config = dict(
    arch='unet',
    dataset='renderings of 100 made-up gadgets, each built of a few solids, in any pose',
    horizontal_flip=False,
    translate=0.12,
    norm='batchnorm',
    widths=[64, 128, 256, 256],
    targets='nearness',
    lr=0.0016,
    beta1=0.9,
    shampoo_beta=0.95,
    eps=1e-08,
    steps=18500,
    warmup_steps=920,
    adamw_weight_decay_other_params=0,
)
Rows from block 3, named by matrix and row number. Each number is 128 + 32 x the weight over its row's rms, rounded and kept within 0 to 255. All counts start at 0. Numbers have three digits each. After the name is the row's rms in percent of the matrix's.
# conv: 3x3 conv (model.mid.0.conv.weight, 256x256x3x3), inputs 132-143, a 3x3 kernel for each
conv.220 100:121125123063172124131165103116139122156025167134138103117149137165086096074093169119117127131176114148140106152155168110108095101115107155123118158142143157135149131124088188163111142095131109126181081143132086109122141162117080150179137142158144107003137115108078146100122155109095137116173121104123070132150116132065147194
conv.221 098:116130131180064181156116133174062126123108139116138140104075170136093132120190120124094109119074102130084140130151135114127102081131162139155112147033158103075138135073115150092103134165116184078176127127101120197114166126085122099132137095167068152136125105189122060121115087129144132112109134120135095056077136086135127130
conv.222 100:180164124165120149159134127096143134167138152171135151124128171147150151095199096099168110130139148144148151127105097130111128138132081169081135158182137151054112133186136119143191130132150096122165105116073085108124123143135120061155153129132129156154115128073128087116107147104152156137095111105162065108176123115121070212
conv.223 097:084188128115106133145150130169114150130099088147161097197071194143108190093118165143151191115075139119108089169121131166140078115070203117113147157115156067109126117126131126097114153152128178081165149105123073088160174068069186204097108085084132160106177072150109127130100134143124121101109142096142131146121081123123204173
conv.224 101:117121080132146162090111148187145121156167109145119111102102084077092133116118118136163134106127136123117075106127126165166147067081110100171096104169083082131086042144086115158081138093124102126159135171122112162172150171118085081099134140096137123063105146067088157119159119128120166183116102142138161105125156067166146151
conv.225 101:114096133160095121133120142138082135081139136168088166111166130080125104110207131153156092135174139183100146108077171110156154092097142112116143133116152122104115070172128135169153154161110136120070093118122124101123111112113125173024169190053123068085142180086074142098064112122096110133058066132107086085126121191154092151
conv.226 097:177131070102087155138078129124185118163169125102127085173117138156152157128155124135170169078132143103111016143112095153159115133168168130139118156118106140151167157112138124149119108169090160148127095110112149158221145136136118124122083140165152138105163152114127118120113108133102119105147134174155179162115142152123205100
conv.227 103:105107172126133117114160164132120118119169084080174124103159148111127130086088113146142150107035140081091178094139129174118137084173144109140118124190193138161179097073149144140096136109098159127103153153109179111151092134133127160109173118086125108124160137103125068128143101151139144136122146169147120133121097098092141158
conv.228 106:073136108125122136219185110113068085139158144085135171201099138135104139149161157167132127177127086125115147099173089166166135111127190092080115123087158192182106125182124150127127090057163156086108125132131104170175102119124168126105145176167159139138143094137104170107174157115175140146109106044132140125150161136100090161
conv.229 099:113132163096176123106140130146081179086101126160137127161089140133172104129158076192134141132131115159147167106225078106087093175125131129139124082069156119128111171097144154043165123139149113163094112179151150136131088156157103074114130088111090098123084074179094106116108192111114082127140091142134085170075149082103179106
conv.230 096:156133161133135101076133153122160087113165103148162064128138089051155110159136118111112099093112120088090115110094082089133106138126106142136084087161096134120172055162129161119147074085102112177139185065158113147109148134079133123147124129142113096094125125098116071157153115159111095089134126137130108150200124144164104127
conv.231 097:086153103107137029154154123129161124118106166132126187083140168043152151107154097100179154072155146119132191118128163151113163127113144077125090111196135113148206150139145079156157178158144114111083081178079094133123139095086125075142132152101114132165087141082151116118119108105193100090122092054143118114078140126106067153
conv.232 100:170118148105061119084138170160113085154102141074156134138131134127077166091183151116149149146110157128127097137138126092121136121126128175180140202125100108137162117075126153133152140127180136157128048196159100072104098137095157131134080101113135090129174164156153084092106084103120155080110156143198139141081086156184172112
conv.233 106:099112126128190051168209075169086088131108112180142177196112063084126063142175124200181135131125150132152122114134129135101136102064102102169132092135151093114194096110132123132146143091134163119146119128166135175166148207193123148142128139109146098095132124137109174088085072115089130146109090072156155119145111115114138142
conv.234 105:155128123177179156140131110110143069104055051099144131136138097160197126115132161174195119160087155130104135105123086107073108149136079163128104105115108184104133076111131080089200159126163112154121151120119162142166197091154145095127091181162077046070132129134154167139153171108139124156120133150059110113164133078122106108
conv.235 101:153179106135142108147125087166091149128098149102097160105113126126134113118133117124129177127114192082098115094095125158109095118130114102079135149143114130168130165105144118177151133107139110073088119088054148124140113150150158156093120099132081125131145134165178161157112106126137131087116129112115093125168189128071103121
conv.236 103:134161167168096156137128074098122115177101111116192087140140083083145155082140157130113113119145091107114121083190133124159167156113115137119153142152108133137123141149141122111168100177114145153178141148159172097152141099165119140099152184189134118140150092158122191151123100137100113165165128089106117109118083144158119143
conv.237 104:129099115139171118156117111131146151111118086145119106136121119116181025120117082123143130132115102115108240091123136131114220108122185122120150108163077131123125112147124126127175106104166096157125115119109164158154129154097113150203138096100117178132143124147194139088148155114102158055096083173160080125188131100131180154
conv.238 102:116145131176176140163130116141067128121122104071142169118146145099125148180186095142127144128131127146117145156071081046089028158156100108132137060090165116095157143113136123039157120145136141155165155148125126115177134162174123136184068066166166134182147135133153178168092166142136156120102159123118096125107166105132085127
conv.239 094:140105113141104084158161178139133152104125145113076102161094150174115141117149186121108095150127154104171078141116129109186118058039067130157075161104146138074126120121091142119155151151172123129088142178114148114063084122093163142168109076145148108122100155112114126066140114124147155145120123122151122138107112111085093071
conv.240 093:177140142133101107144135152151150159119129085116143048107131110148114137135141104142169131173166104153158094074125130169201010091128067127138122100172103150097074125136106115096102105100136114219138126130115091154141110166142093126114150036174091110095082079130146104101137172167140148126125099182128163121166108123158117153
conv.241 097:126170153130090124187089132124113076116215118155053140115115136156138090101145149141155123130144088139174119131095115095119147109140013149145171117127119111128148123132100152204147117235197142116097117197158170122142122135169114076169117109122137097122127161215170144062132126147146120119136125120141109169134146193080098134
conv.242 099:132143133135159101110089156130135094129124100135202095160183101127132161171130133087130145148159108120159102157113134098164084147213169157045071124150166195131100141117167106095128160090140121104126151119127082173135167144120151154158098103152156190173121147040133155107136129080145050159127084131068157172118057092116199115
conv.243 104:149168090159094133099126104147111125110206142097096057132132143145128129157124115119096135103136153124116172032107113155180110141131092133174152152110145112107154136114138166124135166170137146105082095156102137138094131167133108146109190079135126107110180116142126169150113128138228101053125090133104126097167112116141126145
conv.244 099:119169122159116169111117116104151175144114115152118110193104144109153087130133144133150078134145095115108125130162058099104221153074166120108151160139110150119162129137141100106144125137103163156156112161202122156143122182151139156114097150083106090156116143101134176144119124159113128232116137121105095057134162073113149137
conv.245 102:171062118095087127163155113132139052169129099130127125141110164146139094142075139100110159172133072141136146198106182225122126128119128086129130173139202168084116101137106140115142153143124157114071109136144144122122106101097040076119139138127131127130103123174114115103160194168143150147135148101121137111151136101147106140